python train.py --train_examples=145000 --image_size=16 --norm="rmsnorm" --norm_position="pre" --qk_norm=true --parallel_block=false --inner_norm=false --tie_embeddings=false --shampoo_beta=0.95 --eps=1e-08 --precondition_frequency=50 --max_precond_dim=1024 --cautious_weight_decay=true --steps=6600 --weight_decay=0.3
Rows from block 5 of a small autoregressive pixel model, named by matrix and row number. Rows with one number belong to one neuron. Each number is 200 + 20 x the weight over its row's rms, rounded and kept within 0 to 999. All counts start at 0.
After each neuron's rows are labels from the 100 images, of 14976, where the neuron reaches its highest value: "top examples" is what is common among them. Only what is clearly more common there than usual is listed. The data: drawn branching plants. In brackets: how many of the 100.
# fc1: MLP up (model.blocks.5.mlp.fc1.weight, 768x128), inputs 0-127
# fc2: MLP down (model.blocks.5.mlp.fc2.weight, 128x768, transposed), outputs 0-127

fc1.728,190,242,200,200,189,184,219,196,182,209,209,238,216,185,189,214,222,187,208,151,208,192,225,206,175,176,222,201,213,188,173,196,194,199,162,219,194,186,176,234,203,184,208,189,201,209,173,212,233,215,219,168,235,209,187,204,231,188,212,189,221,204,176,180,168,221,213,175,198,189,188,212,205,207,216,183,176,188,210,162,227,187,189,185,223,221,200,191,206,255,185,215,192,197,208,242,239,210,223,212,210,214,192,205,228,189,198,214,176,207,192,216,191,231,205,185,230,205,204,215,213,250,228,172,218,156,201,198
fc2.728,191,210,215,181,170,200,191,166,210,166,176,177,167,207,209,212,176,209,189,211,207,195,227,171,198,221,209,160,167,163,180,173,189,223,214,199,189,192,221,226,204,196,184,204,242,181,174,181,199,165,226,179,181,190,227,224,171,178,207,216,153,210,218,202,219,207,224,183,189,220,184,204,218,180,199,146,209,201,179,202,182,222,222,214,155,202,200,205,211,173,195,209,207,206,173,213,190,165,185,197,193,185,208,193,182,183,200,195,210,225,238,172,181,201,234,189,210,160,189,206,189,189,196,212,188,220,205,227
top examples: autumn leaves (40)

fc1.345,163,232,199,206,229,191,209,194,210,209,212,212,193,207,201,213,172,171,210,173,200,194,242,198,172,194,226,234,180,165,211,169,232,168,197,185,224,203,208,173,187,181,208,178,246,178,184,218,228,194,203,164,213,196,197,243,197,219,225,200,192,214,168,202,233,216,185,174,178,198,187,214,179,184,199,186,157,238,229,185,187,255,194,212,208,190,210,218,203,173,204,183,211,182,184,199,230,194,173,217,199,183,211,202,204,207,200,196,211,176,219,185,201,199,203,226,197,185,189,220,243,190,224,222,179,199,200,219
fc2.345,200,158,146,191,170,188,195,191,183,207,191,189,212,221,187,235,193,213,202,219,239,225,193,189,199,199,172,190,209,184,191,229,193,229,169,213,199,186,208,210,204,184,182,201,194,204,246,173,204,193,221,214,188,245,212,190,202,205,196,205,213,176,207,170,201,193,205,226,249,230,227,209,211,171,196,198,194,198,210,207,178,167,212,208,195,192,176,226,174,247,171,200,222,214,182,248,189,185,228,188,162,176,195,196,188,216,189,211,205,211,196,237,212,160,206,192,177,193,223,168,192,203,216,178,199,201,208,180
top examples: bare (86)

fc1.263,213,210,211,251,203,179,225,179,168,232,208,247,215,174,205,201,183,210,216,169,215,170,196,215,217,193,236,211,192,213,143,207,202,233,210,191,196,187,222,227,215,176,184,201,215,165,205,216,188,192,210,191,203,194,188,230,218,214,190,201,206,197,152,175,214,183,207,192,218,220,205,175,171,208,187,203,236,184,192,203,217,206,208,228,203,209,237,187,230,213,204,234,212,231,170,195,218,190,199,200,214,202,235,211,247,206,208,205,224,198,208,200,171,232,220,202,253,200,191,216,185,206,197,203,211,209,198,220
fc2.263,205,229,186,181,185,187,177,213,215,172,196,179,208,204,193,196,229,183,201,218,186,184,196,196,215,209,159,192,206,199,223,176,196,153,207,205,208,203,193,165,218,213,225,194,177,212,176,184,220,189,208,217,206,212,176,181,168,193,201,205,193,180,239,218,221,241,182,182,204,200,202,227,241,189,215,187,192,224,182,212,217,206,195,182,198,185,187,228,143,213,198,205,195,199,201,191,181,208,201,217,212,189,182,246,171,188,154,218,215,189,200,203,187,229,276,191,182,184,237,201,169,196,207,185,202,185,221,205
top examples: autumn leaves (60); night (50)

fc1.563,206,205,151,196,175,214,183,166,201,193,180,214,193,177,186,223,213,213,213,196,208,214,184,200,219,224,174,224,203,220,218,214,201,208,188,214,205,212,184,183,179,204,201,235,206,178,229,242,163,198,224,190,187,191,208,219,215,175,204,184,202,229,244,182,203,213,181,218,176,225,207,221,236,193,221,195,213,196,172,220,201,187,194,176,197,208,202,204,196,217,225,212,202,218,185,181,211,187,195,215,201,232,186,180,189,171,200,228,181,173,192,183,199,197,261,192,202,190,164,175,199,262,215,235,237,189,203,171
fc2.563,180,196,196,190,185,209,187,201,173,183,187,230,172,223,174,214,161,196,196,217,190,158,200,200,172,189,203,176,218,187,191,210,195,210,211,204,218,195,212,239,213,231,170,170,172,179,187,190,208,186,193,223,203,205,213,216,198,200,203,151,149,167,183,188,205,161,214,211,216,173,215,163,174,215,232,221,198,195,222,217,206,177,234,230,191,197,172,184,195,179,173,231,222,195,214,208,231,208,206,206,197,182,200,223,209,212,205,222,222,192,235,167,195,186,161,223,220,202,203,213,201,194,177,218,166,211,206,225
top examples: narrow (71); pink blossoms (67)

fc1.679,219,205,187,185,180,209,180,190,192,213,205,182,204,214,205,229,214,224,222,185,184,225,208,225,193,207,225,194,157,161,235,177,184,159,221,227,209,202,173,223,202,191,186,195,213,181,210,187,172,219,208,169,204,185,192,191,212,230,210,224,221,172,165,152,200,223,171,200,219,194,208,203,203,203,164,176,206,235,213,214,149,184,203,199,212,222,191,219,216,201,188,205,190,169,187,199,230,192,218,191,238,191,202,159,193,197,185,224,231,190,211,185,201,232,191,180,222,194,202,175,189,211,205,171,177,197,161,212
fc2.679,179,160,191,212,187,143,199,224,221,202,177,196,192,183,208,189,223,175,190,169,219,191,181,206,195,196,175,202,192,195,188,243,207,224,196,187,208,181,214,164,218,205,225,184,211,197,191,195,226,194,197,222,193,213,203,220,213,146,214,202,199,195,213,184,192,189,227,199,164,201,178,187,199,191,238,214,199,224,226,184,222,208,201,233,197,190,200,189,171,166,191,174,230,206,222,213,209,215,206,217,136,228,194,200,177,205,223,203,188,193,162,194,210,156,157,204,174,222,200,225,198,203,198,216,229,204,221,199
top examples: thick trunk (71); wide (66)

fc1.45,180,178,208,247,176,189,221,201,182,234,194,214,236,180,202,212,234,170,186,153,209,201,189,164,225,151,213,209,203,190,199,188,164,200,216,202,218,209,191,213,179,210,207,213,221,216,166,171,208,213,202,206,192,204,213,184,172,191,208,172,263,194,202,197,205,220,200,215,170,201,186,169,168,193,196,215,210,211,215,191,209,224,183,173,197,195,184,166,229,234,188,187,180,197,202,197,153,194,197,201,176,216,188,212,170,241,196,211,205,203,207,198,196,208,212,154,190,163,196,215,215,214,204,192,211,207,199,220
fc2.45,205,196,173,187,233,218,208,202,239,176,196,225,193,211,169,194,171,235,202,236,192,189,237,193,189,224,185,173,228,201,213,210,211,179,220,193,181,185,212,225,215,199,139,173,203,176,227,221,180,230,204,187,179,188,165,204,212,207,201,225,156,219,189,187,192,200,185,228,231,180,190,262,227,185,202,187,201,214,205,206,201,205,209,208,181,240,201,171,222,220,201,189,198,205,191,177,210,183,188,189,213,186,196,191,194,191,206,216,187,180,215,185,202,238,225,204,199,236,171,207,195,190,182,196,203,195,157,191
top examples: thick trunk (70); drooping (39)

fc1.765,196,237,193,224,220,172,209,228,174,173,162,170,227,176,179,241,185,184,206,195,193,208,229,214,205,212,208,215,212,198,215,211,121,204,230,207,242,184,201,206,200,217,207,184,208,190,207,204,188,191,202,191,213,206,197,191,177,207,190,198,182,211,202,199,193,194,208,206,168,195,165,246,180,200,216,168,178,231,188,182,197,192,204,215,190,223,196,185,197,192,224,196,173,210,206,166,167,225,171,221,213,215,194,179,205,166,207,182,203,222,233,211,174,202,169,226,197,200,195,225,231,195,202,198,151,205,192,203
fc2.765,213,194,184,188,189,191,212,221,235,212,251,188,195,211,184,172,199,182,202,204,209,211,202,201,188,205,216,226,217,195,209,137,210,197,184,193,152,215,228,194,221,169,211,186,168,183,190,204,219,223,164,193,157,205,218,189,205,229,207,183,238,221,190,214,200,179,167,208,194,176,226,126,240,204,194,236,202,189,185,212,196,196,233,197,210,199,192,197,204,213,192,186,192,187,223,224,211,181,222,204,221,185,195,187,225,209,209,178,197,181,190,192,236,191,188,185,207,217,208,194,174,196,213,204,227,217,176,174
top examples: autumn leaves (68)

fc1.211,226,197,195,178,162,220,208,120,221,216,190,204,176,188,168,188,202,197,209,188,229,206,189,182,188,237,177,158,208,214,190,182,185,207,209,200,225,234,174,221,225,200,232,214,189,205,216,207,222,241,194,181,169,194,210,174,224,176,228,190,205,202,237,194,202,176,212,226,201,209,181,177,162,191,180,199,194,198,201,192,233,184,184,216,214,177,244,198,227,198,186,185,200,192,202,162,190,183,205,213,220,220,218,222,214,201,221,220,194,213,200,203,182,180,216,211,201,199,198,213,216,192,243,227,209,190,207,184
fc2.211,185,160,206,194,204,195,204,209,198,181,208,202,191,223,216,209,214,206,245,222,196,198,195,186,212,191,193,193,195,176,206,226,179,200,211,173,191,188,241,200,185,200,179,207,203,227,185,177,167,192,210,187,232,197,210,207,174,197,206,189,196,187,147,180,197,204,185,183,220,197,198,208,254,213,234,212,180,199,212,199,198,183,191,191,171,198,162,182,177,202,168,209,232,193,197,219,199,264,210,249,181,211,170,212,197,235,195,154,197,177,177,218,209,224,203,212,220,185,196,216,205,223,176,170,178,216,190,162
top examples: thick trunk (67); pink blossoms (45); narrow (39)

fc1.254,187,212,203,230,183,167,229,186,154,196,176,214,156,213,197,207,209,188,203,201,253,199,195,186,222,203,205,167,204,185,162,192,176,189,213,195,215,224,224,198,213,200,191,199,209,217,197,224,206,216,214,186,165,216,185,237,192,188,182,197,192,235,212,211,188,218,201,222,216,223,178,166,212,210,222,200,163,208,224,172,168,198,210,224,184,222,184,192,230,199,163,167,183,189,205,205,196,221,197,196,220,218,199,204,210,228,202,204,186,167,222,192,194,163,209,187,218,214,205,215,187,191,214,186,224,128,201,180
fc2.254,233,185,198,189,256,212,211,219,215,210,216,217,216,201,195,188,194,217,213,171,181,229,218,221,196,198,200,222,222,189,201,173,202,157,204,216,228,177,205,192,200,205,198,181,182,181,214,168,179,198,182,144,203,202,204,152,196,216,199,174,203,207,201,213,188,207,201,166,208,153,194,212,200,187,195,178,218,199,182,188,193,203,207,196,200,186,228,175,210,220,232,209,219,196,238,214,183,202,227,173,175,210,205,188,209,186,227,192,198,209,206,163,210,249,196,216,178,215,211,158,219,217,163,191,157,209,170,195
top examples: thick trunk (60); red berries (43)

fc1.247,197,169,199,221,218,183,196,209,187,196,201,183,197,188,185,173,192,172,221,181,189,149,215,220,238,217,201,218,214,192,203,184,165,189,168,166,184,184,184,232,182,212,198,215,180,232,206,205,210,185,193,200,216,215,185,194,209,191,206,187,217,192,192,221,176,186,207,196,197,233,193,198,205,208,177,218,189,237,227,225,251,192,173,196,176,194,184,215,184,222,190,162,203,170,186,225,225,194,202,228,237,230,200,173,186,232,233,207,228,210,214,188,222,191,213,215,151,231,156,188,215,219,212,207,200,185,180,205
fc2.247,196,220,199,205,212,224,217,199,183,196,174,220,190,189,187,222,196,246,197,198,192,228,165,170,191,211,201,173,205,230,190,194,192,190,198,236,192,214,208,184,181,174,168,199,205,176,184,171,171,205,213,187,207,209,194,221,194,244,207,240,181,248,202,194,174,234,223,198,217,205,210,221,215,237,200,195,194,187,216,210,171,196,226,170,191,255,200,177,208,195,215,198,165,188,214,155,176,209,178,188,188,200,221,213,199,193,208,219,199,171,213,227,201,244,207,210,195,162,221,232,195,196,210,217,204,225,200,174
top examples: narrow (43)

fc1.214,192,210,207,198,204,171,216,180,205,225,200,188,190,205,231,161,147,189,226,200,197,209,173,189,178,195,182,147,207,198,208,207,184,193,204,229,188,201,209,181,185,221,211,188,209,206,181,206,203,200,190,229,221,198,193,229,151,216,195,206,176,168,204,188,179,176,183,183,181,239,167,227,218,215,202,178,209,179,205,228,189,209,204,190,238,174,190,214,209,237,195,166,218,197,192,192,206,225,215,198,213,155,210,196,182,238,210,186,222,226,215,185,205,205,199,157,245,184,177,197,187,221,223,220,193,209,175,190
fc2.214,173,213,202,199,163,197,196,225,234,213,206,185,214,193,205,198,203,195,167,210,188,189,160,183,202,218,197,231,159,233,160,211,203,218,218,226,222,217,175,214,170,158,220,220,197,221,211,195,213,193,199,188,197,187,182,221,199,196,144,207,216,211,248,226,212,204,217,209,219,215,199,177,181,199,192,214,200,188,191,201,224,201,189,176,205,217,195,201,193,144,219,231,172,197,255,177,186,182,219,204,208,203,185,219,162,182,218,225,189,205,207,162,178,211,196,154,206,196,187,203,201,193,202,206,199,185,185,197
top examples: autumn leaves (54)

fc1.359,211,245,225,233,188,172,218,172,243,173,204,219,202,203,227,243,157,210,178,206,202,188,193,197,190,205,195,206,176,215,219,176,201,190,193,210,186,219,192,165,204,202,221,206,196,174,176,214,215,190,206,211,202,201,189,201,196,181,198,185,181,199,184,198,214,194,195,171,189,200,177,227,194,250,210,234,178,206,235,178,199,181,223,193,181,178,214,223,203,184,191,227,217,193,222,210,212,167,203,209,214,210,211,192,182,228,257,191,242,185,191,193,185,181,214,195,221,210,169,248,228,204,213,180,207,172,180,225
fc2.359,206,192,211,205,221,198,195,214,171,230,160,195,197,245,158,196,209,181,208,192,208,208,175,205,195,202,188,182,171,228,170,169,189,197,207,227,200,173,180,179,188,188,199,179,183,229,211,212,195,225,202,164,228,184,192,205,216,206,231,218,216,191,216,208,185,199,170,218,227,166,210,157,195,177,202,180,216,200,171,201,195,220,203,201,181,206,192,228,206,211,222,213,177,179,170,209,159,165,195,209,184,192,163,172,194,236,179,214,202,232,236,206,239,196,219,187,217,189,221,182,220,222,191,210,199,236,226,199
top examples: narrow (36)

fc1.415,208,192,178,214,204,191,188,207,196,203,206,171,219,158,195,233,187,211,212,168,197,241,214,222,214,161,195,168,219,217,186,183,216,208,198,192,238,198,211,205,196,195,192,193,222,215,189,198,208,222,185,201,201,199,214,207,207,214,195,185,234,188,195,207,171,209,186,210,254,217,179,188,214,239,237,195,187,189,190,193,210,213,181,193,179,177,223,215,184,195,204,159,202,195,141,200,227,199,207,217,234,198,163,193,234,219,171,220,201,207,215,175,193,171,214,246,155,215,206,217,197,176,187,207,197,244,183,204
fc2.415,182,228,210,204,213,207,176,213,187,196,212,207,214,190,168,211,192,222,217,217,182,195,182,216,212,200,174,255,189,227,204,202,199,183,204,206,215,183,190,206,198,186,186,172,218,181,168,178,196,221,203,207,210,203,173,192,190,213,195,189,177,223,192,202,215,195,202,193,185,214,198,220,176,174,171,221,228,211,191,181,193,166,186,227,222,218,168,148,175,184,201,208,194,191,223,172,200,184,190,240,191,221,200,182,240,184,218,175,187,196,157,206,232,190,263,189,246,197,227,212,227,187,240,217,205,185,199,195
top examples: bare (79); two-way forks (73)

fc1.622,179,193,175,228,193,202,208,182,193,186,220,180,215,175,183,200,190,222,207,219,212,224,206,215,196,198,201,221,224,220,217,193,187,232,207,204,248,218,222,222,228,205,189,224,242,219,223,190,211,199,181,206,208,189,207,196,195,215,202,192,199,195,210,178,205,215,180,207,187,240,181,226,217,178,186,183,216,210,211,211,209,230,201,200,185,200,213,179,154,197,199,248,199,194,193,167,188,150,168,208,227,205,195,191,177,253,167,184,226,201,188,196,235,184,213,222,197,186,179,257,219,231,229,218,187,197,221,216
fc2.622,187,205,176,168,195,204,179,228,193,183,200,223,204,233,187,167,196,199,192,203,188,188,167,195,247,200,199,199,185,167,217,215,203,200,188,217,221,201,223,181,167,208,178,200,173,203,192,183,188,185,225,223,185,205,168,219,210,187,190,205,205,230,148,197,186,194,173,209,232,207,228,193,181,198,213,206,160,193,214,197,185,173,198,197,209,203,196,192,169,188,163,173,194,173,222,191,194,202,243,209,213,164,198,220,205,168,209,225,185,199,244,238,204,182,167,159,196,190,179,183,225,184,202,213,193,240,198,177
top examples: bare (74)

fc1.259,217,174,204,222,213,203,217,180,202,188,200,161,227,167,224,218,228,178,207,168,179,242,203,207,171,180,227,214,189,183,194,210,194,245,229,203,189,200,189,159,199,188,180,215,218,201,195,220,203,223,203,158,240,191,199,233,215,205,213,214,192,199,181,190,201,205,223,185,223,199,186,199,199,225,203,188,189,208,210,176,212,166,202,209,175,195,188,149,194,244,208,224,209,200,176,205,203,168,184,222,164,201,188,196,205,196,159,212,215,224,203,193,183,189,189,207,226,171,182,203,172,181,198,216,231,201,245,227
fc2.259,163,207,225,178,202,172,208,241,207,201,194,190,224,202,186,168,186,203,128,246,239,205,198,199,190,214,172,217,205,204,203,205,173,218,190,208,168,202,205,217,237,217,202,191,206,218,187,194,205,195,199,191,191,194,210,193,205,219,197,155,204,191,193,164,173,226,186,181,206,206,260,190,186,216,204,194,219,191,198,195,178,227,214,173,195,226,212,200,195,192,195,193,221,202,210,204,201,186,199,234,197,189,187,201,184,166,203,236,175,170,209,212,190,221,221,177,199,208,203,182,238,223,168,204,220,231,215,161
top examples: autumn leaves (38)

fc1.618,213,172,208,223,192,177,181,201,223,229,198,218,204,217,194,239,172,223,197,198,180,225,202,222,201,186,201,189,232,172,214,212,201,199,189,187,231,228,179,234,213,183,189,197,186,201,173,244,168,209,199,222,182,200,218,188,220,194,163,198,201,184,188,196,208,213,181,234,227,230,171,204,184,210,205,216,222,196,207,178,204,236,186,225,180,237,236,187,202,176,209,208,189,249,214,192,191,193,208,187,172,172,213,161,223,197,187,174,201,179,208,181,178,177,217,219,166,215,214,187,198,205,169,221,149,197,191,204
fc2.618,214,216,197,222,212,231,161,192,158,202,196,195,212,216,205,217,234,216,226,237,208,190,194,162,195,207,151,224,203,210,211,176,217,199,222,179,182,181,188,230,173,186,206,198,207,211,189,197,207,198,202,222,166,245,205,212,190,193,186,199,170,203,209,239,177,166,213,204,187,168,195,186,227,203,185,152,214,213,173,189,210,157,221,178,192,181,199,215,180,228,194,195,177,186,193,172,200,167,200,198,222,211,221,227,184,191,223,209,182,219,209,227,214,187,196,220,195,164,200,173,196,216,192,163,222,192,180,198
top examples: two-way forks (77); autumn leaves (62); wide (57)

fc1.565,187,223,184,228,173,181,214,203,197,220,201,216,220,199,194,226,185,141,215,196,230,198,172,187,213,164,239,213,213,182,187,218,199,198,225,206,202,225,191,198,174,223,192,204,184,179,165,201,195,257,194,197,196,215,210,186,196,187,204,198,212,177,198,178,213,245,191,195,213,209,160,202,207,210,175,151,195,207,209,211,241,184,201,215,186,199,186,201,199,195,223,198,195,227,203,197,199,220,198,184,173,181,192,167,214,201,229,193,197,218,224,191,197,223,236,181,200,200,206,248,230,173,214,165,169,211,185,163
fc2.565,155,164,218,195,206,205,214,235,175,207,214,198,218,201,197,175,170,198,190,198,202,200,215,193,206,226,234,210,167,197,178,156,194,187,186,226,219,194,193,195,209,227,156,186,191,153,188,210,213,218,217,198,192,177,232,187,211,190,204,210,197,191,178,187,131,205,177,197,204,211,220,227,208,217,198,190,170,204,199,204,182,212,192,203,202,208,183,205,224,197,214,195,179,211,208,201,252,241,218,207,190,185,189,178,207,220,167,200,223,189,188,192,218,210,248,207,203,218,246,196,205,169,175,212,232,190,188,199
top examples: thick trunk (94)

fc1.258,217,196,212,152,210,220,190,193,187,193,171,186,214,188,194,215,193,202,216,171,233,204,165,201,250,212,190,215,206,189,214,227,167,215,188,190,203,231,199,221,198,188,221,198,210,203,218,181,174,197,183,196,197,225,181,190,207,183,216,164,226,170,182,196,179,193,205,226,230,241,200,204,180,214,205,218,205,208,221,202,198,229,186,202,160,163,189,194,185,212,162,207,215,164,184,192,213,153,207,182,168,166,181,208,241,232,232,220,212,214,212,196,202,183,178,236,181,229,211,187,197,223,210,213,186,181,201,196
fc2.258,176,206,190,198,198,210,180,164,214,205,213,214,193,196,209,129,219,208,199,234,190,221,193,190,223,188,189,213,172,202,203,188,208,192,192,196,191,192,223,196,202,246,207,165,202,192,171,192,219,211,166,178,190,161,209,176,208,200,189,214,207,234,191,191,177,214,201,205,199,187,185,203,221,213,208,224,213,203,225,210,207,205,191,212,219,246,165,175,212,167,219,202,196,205,179,137,186,233,185,205,238,187,201,192,203,189,174,187,203,201,229,200,206,192,190,204,235,207,184,232,162,200,210,162,199,248,194,201
top examples: bare (41)

fc1.265,190,203,194,215,185,168,203,197,245,197,182,219,223,217,221,191,189,210,215,201,201,210,208,208,197,132,201,217,157,179,220,218,215,197,180,167,192,192,176,176,190,211,198,219,186,224,211,194,210,239,222,186,214,197,249,206,175,196,166,230,184,176,210,177,203,219,157,242,200,193,185,187,234,239,197,193,216,193,221,166,185,187,161,176,191,201,156,204,174,186,200,214,199,204,230,211,162,195,217,187,212,206,206,179,223,208,181,190,186,199,220,179,205,180,194,205,174,193,172,200,200,216,188,204,207,213,183,192
fc2.265,207,197,186,188,209,191,188,183,200,183,204,217,228,180,183,226,212,196,194,198,233,191,182,178,222,230,208,214,219,200,171,179,178,199,208,184,211,182,172,230,178,208,198,249,220,193,191,236,215,190,232,195,178,194,191,205,208,177,193,203,237,215,205,195,198,231,228,178,225,208,206,218,188,190,194,199,187,198,178,241,201,198,216,222,230,178,269,224,240,239,210,197,189,195,193,184,188,205,188,194,219,231,206,181,185,210,217,237,194,222,197,224,183,201,228,165,195,210,185,220,213,152,231,227,214,187,210,213
top examples: bare (41); autumn leaves (37)

fc1.163,189,204,200,222,191,146,211,204,197,204,197,197,206,190,232,193,200,215,192,177,190,204,201,168,214,180,169,180,201,215,201,195,226,176,169,238,194,206,191,185,198,218,227,195,190,212,191,183,215,192,209,211,194,229,219,202,205,226,196,204,188,230,228,181,208,216,191,176,188,187,202,176,242,215,222,188,191,173,191,233,171,198,200,180,188,185,215,216,174,188,227,199,180,193,188,166,223,183,213,185,184,195,176,215,211,172,207,243,215,198,159,162,170,205,189,177,197,161,146,198,182,208,170,144,196,228,194,201
fc2.163,186,231,198,192,189,194,192,216,217,254,216,216,159,210,208,193,208,204,222,188,197,197,194,204,188,227,213,216,182,209,163,179,222,208,207,211,235,210,259,207,210,185,208,229,190,198,200,210,207,197,197,207,200,181,162,191,199,190,204,212,179,198,164,216,192,206,199,172,227,202,208,156,181,181,212,226,216,189,212,236,230,174,211,188,194,184,229,197,246,181,194,188,202,182,228,199,182,186,175,203,194,210,203,208,177,196,237,217,176,205,231,189,193,213,225,193,219,254,194,241,215,198,222,237,225,205,214,179
top examples: autumn leaves (48)

fc1.608,195,191,190,147,186,192,184,193,184,162,182,211,180,201,178,204,188,188,172,200,195,223,202,189,203,162,207,198,193,214,195,199,176,187,166,191,203,198,209,202,158,133,230,197,197,178,191,207,206,178,239,237,227,231,216,205,180,231,198,200,173,231,193,197,194,218,226,194,172,201,218,172,155,184,222,194,218,191,207,177,190,233,218,202,214,205,214,190,199,198,188,209,210,234,187,208,215,181,176,167,169,195,201,210,213,237,183,206,211,199,192,206,192,176,237,213,185,186,201,206,235,179,225,216,183,167,194,206
fc2.608,180,216,201,228,215,225,228,203,167,200,239,190,220,221,212,215,215,190,171,186,208,204,222,210,207,220,215,219,190,190,178,174,209,207,199,218,176,220,182,218,208,209,163,208,195,224,200,205,196,206,211,190,182,201,198,182,189,188,224,203,220,185,203,174,179,184,143,220,235,201,184,194,201,221,160,188,191,205,174,175,204,170,192,218,202,232,203,213,196,205,238,184,231,190,216,215,216,242,227,221,202,176,224,171,181,161,177,196,203,194,233,209,212,191,176,167,201,215,225,202,213,219,205,185,211,247,250,209
top examples: two-way forks (73); wide (46)

fc1.388,202,188,206,205,200,164,183,191,223,211,200,192,189,208,187,188,161,194,177,178,205,184,223,203,227,191,196,219,200,206,189,196,151,182,200,165,195,204,186,211,238,216,204,199,216,223,199,180,185,177,214,183,140,207,193,228,193,210,190,158,164,170,199,161,182,163,211,196,219,173,175,269,202,174,192,228,209,173,200,183,202,237,200,203,195,197,218,182,193,201,216,220,191,209,182,194,187,210,170,189,196,198,242,219,193,208,217,231,179,206,207,197,185,159,171,205,187,191,211,188,221,207,211,200,212,217,209,172
fc2.388,187,191,193,211,232,226,211,213,186,213,157,202,197,178,180,196,229,195,234,214,194,212,198,183,189,216,198,205,174,154,244,199,252,193,196,198,192,207,208,212,172,179,202,222,189,175,212,231,182,196,223,223,229,203,217,213,233,196,200,220,230,217,233,242,200,178,193,197,229,197,188,174,208,208,200,178,198,228,156,164,184,195,201,231,204,204,173,218,191,207,193,182,204,204,192,198,200,221,181,192,204,191,177,222,213,203,194,197,179,224,199,245,212,180,226,197,182,204,190,221,188,193,187,215,146,158,193,179
top examples: narrow (46)

fc1.332,182,224,217,187,234,203,206,207,186,189,200,213,242,221,201,188,176,219,171,203,160,214,216,189,191,198,211,185,210,155,206,195,198,233,186,224,240,192,197,181,192,167,188,187,154,221,155,197,211,196,210,181,208,189,222,177,208,186,230,189,191,201,244,211,204,227,201,204,207,207,179,221,200,189,194,188,187,191,213,197,213,208,155,187,175,225,221,189,202,201,203,199,213,192,213,173,196,214,217,196,228,213,228,168,217,229,234,181,219,170,214,200,188,154,181,206,184,199,237,181,213,237,202,162,174,203,177,200
fc2.332,206,189,168,237,196,204,172,221,204,218,219,171,167,182,206,179,196,214,220,189,186,192,197,198,195,184,194,187,222,187,216,193,192,199,227,197,162,149,184,223,200,211,205,181,243,180,235,218,226,216,204,232,212,203,192,193,201,216,211,206,206,213,162,208,224,176,217,219,220,183,210,204,193,194,211,143,214,206,197,193,191,190,234,188,208,162,219,176,168,168,155,214,157,226,177,194,174,166,197,171,204,180,196,247,219,186,188,223,182,197,198,185,201,222,186,209,190,201,192,195,221,201,212,212,211,194,184,218
top examples: thick trunk (60)

fc1.349,169,218,255,189,216,203,207,214,214,186,180,177,182,215,185,239,193,146,196,206,234,202,197,209,174,168,194,177,162,188,195,164,184,181,170,183,198,168,206,215,217,179,245,170,194,182,212,230,212,200,191,188,226,177,214,192,204,230,193,224,202,219,207,193,214,212,170,199,208,190,214,196,173,194,210,231,188,196,219,151,203,223,182,205,172,191,192,190,209,195,186,217,174,194,202,210,204,194,200,202,187,188,182,222,200,220,201,174,215,168,215,157,216,195,214,210,191,207,185,236,239,173,188,185,202,193,198,165
fc2.349,202,183,142,200,245,221,207,183,189,206,215,217,235,178,201,155,195,249,191,173,185,206,251,191,199,192,193,193,213,204,200,199,210,220,171,219,178,240,196,178,205,217,146,239,208,186,184,212,200,195,234,213,209,217,188,205,214,203,224,157,234,240,204,180,208,185,225,228,217,194,199,205,203,208,168,176,184,190,202,184,214,184,216,191,219,198,191,197,195,196,209,172,209,202,183,211,187,207,198,209,225,182,182,187,204,188,184,198,200,229,230,186,190,231,204,174,192,206,191,189,195,240,204,196,189,221,226,221
top examples: two-way forks (78); wide (53)

fc1.103,179,194,209,247,214,167,223,204,203,206,217,191,204,195,198,238,196,181,180,202,196,180,191,192,230,189,211,188,192,178,217,222,205,214,202,205,188,194,230,187,182,209,189,240,204,219,169,208,193,208,212,197,191,256,210,191,206,192,189,160,214,154,200,194,165,213,204,211,210,190,200,249,205,185,198,188,202,190,199,219,207,209,204,201,180,194,187,164,195,174,229,194,181,228,199,202,158,199,185,214,211,178,209,181,243,199,224,152,188,231,210,198,190,199,213,138,221,187,166,228,188,191,198,173,201,224,224,214
fc2.103,180,188,225,195,199,208,257,178,175,207,197,174,201,238,203,206,188,210,187,197,208,181,192,169,213,195,226,185,169,179,190,200,176,184,191,204,245,183,199,212,210,168,194,197,214,172,182,206,201,227,234,171,209,184,169,192,245,221,187,194,218,208,164,182,185,187,201,182,203,222,213,215,209,202,189,205,157,189,194,207,202,224,174,188,183,252,206,202,229,190,177,219,186,221,191,206,240,246,181,199,190,206,211,208,163,175,206,201,215,200,184,199,214,198,213,204,203,200,210,213,160,196,173,202,195,152,231,194
top examples: thick trunk (84)